config = dict(
    fusion_encoder_bias='all',
    fusion_encoder_inner_norm=False,
    lr_schedule='cosine',
)
Rows from block 4 of the fusion encoder of a small model that answers yes/no questions on an image's attributes, named by matrix and row number. Rows with one number belong to one neuron. Each number is 128 + 32 x the weight over its row's rms, rounded and kept within 0 to 255. All counts start at 0. After the name is the row's rms in percent of the matrix's.
After each neuron's rows are labels from the 100 texts, of 14848, where the neuron reaches its highest value: "fires on" is the input token at the peak. Only what is clearly more common there than usual is listed. The data: drawn branching plants.
# fc1: MLP up (fusion_encoder.blocks.4.mlp.fc1.weight, 1024x256), inputs 0-85
# fc2: MLP down (fusion_encoder.blocks.4.mlp.fc2.weight, 256x1024, transposed), outputs 0-85

fc1.576 213 [119 134  91 112 127 106 153 110 136  98 155 124 118 117 138 189 126 127 149  94 225 143 112 175 114  82 136 117 147 145 121 109 147 132 130 130 116 133 128  78 146 130 174 133 130  69 136 123  94 137  82 111  90 135 149 157 155 142 141 166 122 164  98 105 111 144 115 180  85  91 133  99 153 109  54 139 160 114 127  74 134 174 140 171 126 140]
fc2.576 183 [129 129 143 125 157 121 135  56 124 124 143 112  85 127 158 150 125 170 159  62 145  77 169 126 131  86 145 137  61 177 122 124 173 113 122 142 132   0 119 114  93 128  99 118 214 161 194 106 107 114 126 119 126 150 141 182 153 124 123 131 129 148 120 153 148 138 177 108  85  87 104 134 155 149 125 121 135  82 103 136 138 108 164 137 134 115]
fires on: "thick trunk"

fc1.221 046 [118 120 126 154  75 108 130 143  83 153 212 147 140  99 153 119 135 134 225 142 176 133 117 131 163  98 123 184 182  79 159 202 162 106 136 101  91 151 135 147 119 111 134 178 106 127 146 166 200 129 140 161 132 141 120 171 113 104 128 150 122 226 120  88 136  89 128 160 126 116 127  69 116 192  73 175 127  71 134 146 106 108 109 138  84 121]
fc2.221 064 [ 97 136 103 125 166 117 148 149 118 102 132  99  85 145 145 163 111  87 105 111  88 129 186 123 118 136  96  99  38 169 152 134  78 132 139 128 167  74  97 118 155 177 133 158 134 138 161  66  78 113 107  98 100 188 156  57 169 148 116 123 115  97 146 158  88 183  94  88  86 128 118 206 190 139 136 132  94 167 133 106  92 141 167 186 144 116]
fires on: "night"

fc1.114 050 [111 141 166 138 144 171  82  89 109 160 118 151 157 101 106  92 122 144 123  91 110 119 117 129 128 103 113  98  89 124 109  94 126 157 141 159 150 156 117 109 103  84 118  94 182 144  79 172 133 101 125 156  96 111 146 150  86  93 116 138 137  91 100 143 193 169 155 111 151 132 115  68 135 120 117 117 169 111 154 152 175 163 181 113 110 131]
fc2.114 079 [105 154 124 145 164  95 114 135 131 130 114  99 201 125 137 225 138 143 132 126  31 121 102 123 122 101  76 111 123  96 147 138 182  77 112  91  75 120 121 129 154 148 163 140  83  98 143  96 180 121 105  54 115 135 133 146 140 118 171 106 122 123 156 147 124 103 114 158 102 129 100 196 119 153 106 172 112 150 123 107 109 116 146 159 140 110]
fires on: "narrow"

fc1.342 086 [142 122 159 144 142  89  77  98 113 123 128 104 167  97 109 109 117 130 148 151 113 167 163  93 168  95 105 144 161 105 137 138  71 132 175 171 159  67 115 176 140 162  90 104 107 163 182 135 155 116 121 128 103 143 119 153 153 108 117 131 102 145 134  89  99 109  96 156 130 131 135  97 123 137 143 119 123 106 156  89 119 116 154 144 138 112]
fc2.342 110 [102 131 112 123 104  98 148 139  89 134 122 141 195 162 161 116 129 146 149 155 130 101 159  98 152  86 119 157  73  50 164 133 170 145 122 101  80 150 170 104 110 147 116 113 116  75 116 184  63 148 166 174 126 145 128 142 155 118 147 174 121 108 158 106 193 126 208 102 180  88 131 150 129  84 113 160  90 144 162 103 125 144  82 135 145 133]
fires on: "wide"; "leaning left"

fc1.166 072 [144 152  84 137 158 172 184 148 151 135 156 165 149 117 101  94 132 112 115 142  80 163 113 135 146 100  87  92 122  97 148 155 148 119 115 118 159  82 143 143 108 143 120 119 179 132  85 138 130  65 116 117 107 163 117  24 169 154 146 120 157 108 131 132 138  91 120 156 143 189 123 182 128 133  98 132 117 122 119 157 173 172 184  87 125  81]
fc2.166 072 [137 106 206 168 157  70 159 121 120 139 160  71 157  93 115  88 103  84 116 160  80 146  82 156 129 149 141 176 143 119 100 131 169 138 144 134  97 183 115  94 144  70  98 144 159  85 202 122 157 171 126  95 105 116 136 255 139  97 116 159 130 168 130 145  93 156 147 117  90 128 100 126 138 110 142 116 125 127 134 105  82 140  96 152 134 108]
fires on: "narrow"; "leaning right"

fc1.696 050 [113 117 162  87 137 175 166 134  80 128 123 133 189 130 121 125 173 118 124 104 122 170 125 125 161  68 158 121 153 132  81 118 133 167 105 130 121 156 104  94 116  77 128  71 126 123 133 136  75 130 183 150 131 115  72 209 162 138 137 134 109  61 167  62 104 142 123 143 152 141  89 136 147  70 143 145 126 177 164 129 155 154 115  86 143 110]
fc2.696 072 [135 125 111 119 136  99 145 141 179 107 175 142 121 147 125 163 131 143 123 191 192 112 116 136 107 180 147 176 159 112 142 140 150 106 152 147 112 105 129 104  99 134 138 125 127 178  81 107 161  80  97  88 123 112 160  72  63 156 125 163  95 138 146  99  93 106  98 162  93 124 126 120 113 166 127 136  99  92  73 105 147 113 101 134 102 132]
fires on: "night"; "green leaves"

fc1.667 061 [ 95 107 189  98 125 108  79 128 132 177 166 138 102 196 110 151 155 115 139 120  99 134 158 122 129 124 125  73 134  46 135 131 122 159  84  97 127 143  86 137 129 167 105 117  83 123 132 145 193 116 122 171 149 138  72 143 128 156 145 143 143 121 137 179 161 187 154 175 103  53 113 102 123 137 112 118 133 141 108 183 135  88 133 116 112 139]
fc2.667 071 [138 168  96 135 138 166 145 163 155 113  92 123 208  78 101 148 169 109 103 119  89 134 143 119 139 110 119 160 103 130 139 174 123 152 113 139 116  32 109 131 152  82 131 101 135 147 140 103 153 137 139 139 138 118 170 117 112 146 144 118 151 134 121  64 125 112  81 140 147 150 127 129 120 121 120 135  91  70 191 119 137 153 108 144 111  75]
fires on: "wide"; "spreading"

fc1.466 216 [171  98  90  74 123 105 163  97  94 111 189 150 122  62  89 115  51 160 167 135 116 142 144 125 127 154 132 121 128 181 141 105 160 124 112 137 152 144 127 149 152  96 198 141 100 109 134 162  80 126 169  26 141 152 150 132 166 155  93 104 186 101 132 127  99 140 110 116 115 132 156 205 186 127 176 189 128 172 126 121 119 186 143  79 141 148]
fc2.466 176 [146 138 155 145  90 143  95  97 152 141 102 129 207 133  93 132 133  92 117 153 119  96 128 133 124 122  84 127  72 121 115 194  57  70 117 133 159 134 117  97  90 106 140 155 134  44 138 255 148 135 139 176 150 111  99 123 141 138 125 169 127 122 126 150  92 175 163 125 106 117 154 104  87 118 125 113 130 125 147 139 122 137  90 115 121  91]
fires on: "narrow"

fc1.209 174 [170 118  99 127 153 143 100 195 128 117 116 117  69 137 140 145  87 106 109 108 115 138  75 189 121 129  28 159 156 148 132  67 106 146 125 108 122 104  83 161 126 149 120 163 178 136 125 143  93 170 101 143 118 172 104  93 124 116 120 126 120 132  94 119  96 129 115 115 126  61 101  50  78 113  96 102 183  95 129 162 125 142  71 158 147 147]
fc2.209 137 [182 114 132  87 127  48 148 150 101 121 131 132 150 162 151  69 131  78 166 188 169 142 120 128 136 158 176 129 153 154 166 142 114 142 143 109 165 128  93 122 135 134  69 128 151  94  35 136 130 117 159 112 114 137 116 148 137  81 202 140 130 159  99 179 150 130 196 122 161 127 151 108 165 146 126 133 123 143 107 103 138 154  65  90 150 145]
fires on: "wide"

fc1.704 067 [157 153 158  85 154 149 136 132  82 127 105 142 132 126 150 186 166  99 123  88  69 106 133 141 130  70 129 166 108 122 135  80 110 116 151 145 161 136 153 112 155 130 148 116 191  81 127 144  15 183 151 110 136 142 132  51  63 157 116 165 131 142 147  95 155 139  94 113 161 120 115 159 186 166 100 168 123 150 147  92 146 124 114 136 151 147]
fc2.704 083 [ 82 147 120 156 114 131 120 128 133 156 142 140 173 111 176  62 112 138 124 167 201 138 133 114 133 160 148  97 145 145 126 120 162 128 123 153  65 127 130 183 120 143 156 100  47 150 141 140 167 135 148 117 102 117 147 224 128 138 120 164 141 130 138 128 179  74 151 164  95 114 165 164 142 106 116 116  83  99  82 103 174 124 116 169 130 128]
fires on: "narrow"

fc1.292 176 [128 144 136 114 165  88 110 153 145 172 166 130 143 119 101  95 105 161 150 153 204 150 147 144 140 157 159 108 144 124 168  77  65 144 164  92 132 143 123 181 125 137 107 173 117 137  91 124  91 136 120 125 135 119 152 160 161 125 108  99 138 154 122 111 128 139 127 143  74 103 137 168  78  95 120 134 122 130 152 152  69 122 133 112 149 111]
fc2.292 172 [123 117 126  98  85  65 106 116 154 127 170 140 175 126 113 158 116 117 169 103 163 129  91 113 123 161 157 119  91 114  95 175 129 112 117 152 146  77 132  35 167 120 108 160  69 126 116 152  65 141 142 120 125 134 117 138 117  81 121  59 121 104 129 119 165 170 169  97  98 128 142 124 111 123 107 197 153 111 117 131 136 156 127  99 140 114]
fires on: "night"; "white flowers"

fc1.730 110 [126 116 140  89 148 167 184 163  69 179 117 146 108 127 109 146 157 141 122 106 216 149 136 194  89 119 121  92 107 188 139 154 140 139 115 133 142 190 134  70 115 102 160 174  95 136  68 174  76 109  80  38 130 110 195 251 115 144 126  70 170 146 101 131 157 141 135 122 121 136 116  92  79 140 108 148 125 133 173  83 145  71 114 154 168 176]
fc2.730 122 [ 88 113 111 109 110  21 104 185 110  67  90 178 138 146 168 133 115 102 104  80 125 118  77 115 120 104 182 187 148  80 103 122  80 117 120 114 116  80 103 188 106 142 153 146 151 114 104  71 136 104 104 113 124 130 135  85  88 110  83 130 104 101 128 128 110  95 121 103 128  54 130 179 109 106 108 148 145 142  78 154 130 131 153 108 157 149]
fires on: "thick trunk"

fc1.468 052 [134  73 121  91 166 125 119 108  94  99  97 117  93 105 143  42 118 114 174 148 175 164  84 176  79 143 128 147 130 116  87 147 141 215 109 139 165 180 181 136 139 104 114 147 141 193 155 201 142 140 126 128  85 102 130 255 100  81 109 112 119 142 114 157 152 149 145 142 202 105 120 108 110 114  87 122 139 104 164 131 105 122 108 143 127 160]
fc2.468 071 [ 83 139  96 174  99  94 110 134 100  97 148 156 119 133 163 202 120  81  78  86 100  71 149 136 144  91 201 111  80 133 167 131 124  77 133 156  73  58 117 114 121 145 146 169 107 100  97  64 103 130 115  62 166 151 161   0  89  94 118 148 138 146 130 161  89 122 130 149  96 124 123 171 150 153 120 192 160 105 112 134 154 152 142 143 182  99]
fires on: "night"; "bare"; "red berries"

fc1.646 040 [133 142 144 172 109 128 142 120 147  85 156  78 113 109 148 183 126 123 110  78  78 100  99 117 152 164 113 111 109 129 102 155 208 135 133  78 131 200 182 116 151 128 147 124 125  63 122 189  87 212 110 121 165 124 168 186 105  93 137 179  77 148 188 110 131 143 146  95 111 133 135 152 137 161 160 134 127 127 126 174  88 163  79 122 123 139]
fc2.646 060 [128 146 114  32 103 160  99 154 129  99 107 151  94 135 121 107 129 147 161 194 171 199 151 100 114 115 153 175 132 183  98 151  66  96 106 178 145  58 102 163 141 150 118 135 131 175 109  86 138 105 103 113 119  81  89  49 146 166 125 125  80  98  92 137  94 147 135 172 124 156 138 125 114 133  90 122 114 125 119  91 142 116 142 121  98 105]
fires on: "night"; "bare"; "pink blossoms"

fc1.278 110 [142 163 104 134 157 180 185 140 196  53 167 127 131  77 145 170 117 131 124 152 135  87  86 130 138 170 102  78  86 175 151 173 131 112  96 128 121 143 133 109 123 135 163 135  63 135 113 115 179  84 104 103  94 129  37 105 131 132 107 109  85 143 119  92  97 131 141 123 120  86 129 149 116 139 110 127 111 141 125  92 119 154 119 121 139 125]
fc2.278 090 [103 108 129 147  79  75 103 135 151 156 139 118 133 105 137 108 110  44 118 123  96 103 142 122 123  73 149 124 197  75 152 181 133 206 135 144 148 115 170 136 119 192  81 117 255 104 147  60 190 119 141 115 128 115 177 160 166 147 141 145 135 111  88  81 138 134 121 140 226 185 109 116 131 149 130 107 135  64 127 127 126 136 127 124 115 112]
fires on: "narrow"; "wide"

fc1.229 049 [149 105 111 146  69  85 153 119 135 164 102 106  74 101 160 151 132  91 149 110 183 135 161 103 109 149 173 141 207  92 119 173 112 150 155 139 125 116  89 160  66 161 157 104 105  70 140 120 164 134 147 160 122 112 102 217 167 143 138 141 172 124 149  80 152 110 117 148 177 100 149 101 112 170 137  67 109  97 114 136 117 143 123 128  84 128]
fc2.229 077 [106 138 113 139 146 198 124 115  91 103 116 140 160 141 156  76 117 104 143 164  83 134 144 127 131 123 109 121  52 197 135  62 128 132 107 119 134 134 157 117 162 135  88 176 134 167 147 152 107 110 113 114 129 128 173   0  66 108 146  68 141 113 123 143 152 143 132 118 103 144 151 182 196 105 136 170 148 114  97 156 113 153 137 151 164 110]
fires on: "wide"

fc1.632 067 [169 140 113 134 101 120 106 141  76 112 150  83 102 184 127  91 167 140  71 140 109 167 154 132 107  83 183 160 150 133 107 142 114 137 103 110 196 137 127  92 137 109 101  95 187  93 111 209  85 115 124  98 122 117  93 165 125 146 115 123 152 158  96 143 175 139 127 107 118 124 151 147 166 120  77 116 155 128 140 170 144 138 105  44 120 101]
fc2.632 083 [115 138 178 100 150 161 133 138 119 176 103 150 191  89 121 142 130 132 189 105 134 125 129 126 122 155 108  89 113 125 126 152 162 172 129  95 135 115 140 202 147 155 161 145  92 142  98 117 152 107 134 161 147 127 159  78 155  84 126 116 173 125 171  76 101  72 106 155 143 164 150 150 121 160 114 116 104 149 133 154 159 107 142  95 108 125]
fires on: "night"; "white flowers"; "red berries"; "leaning left"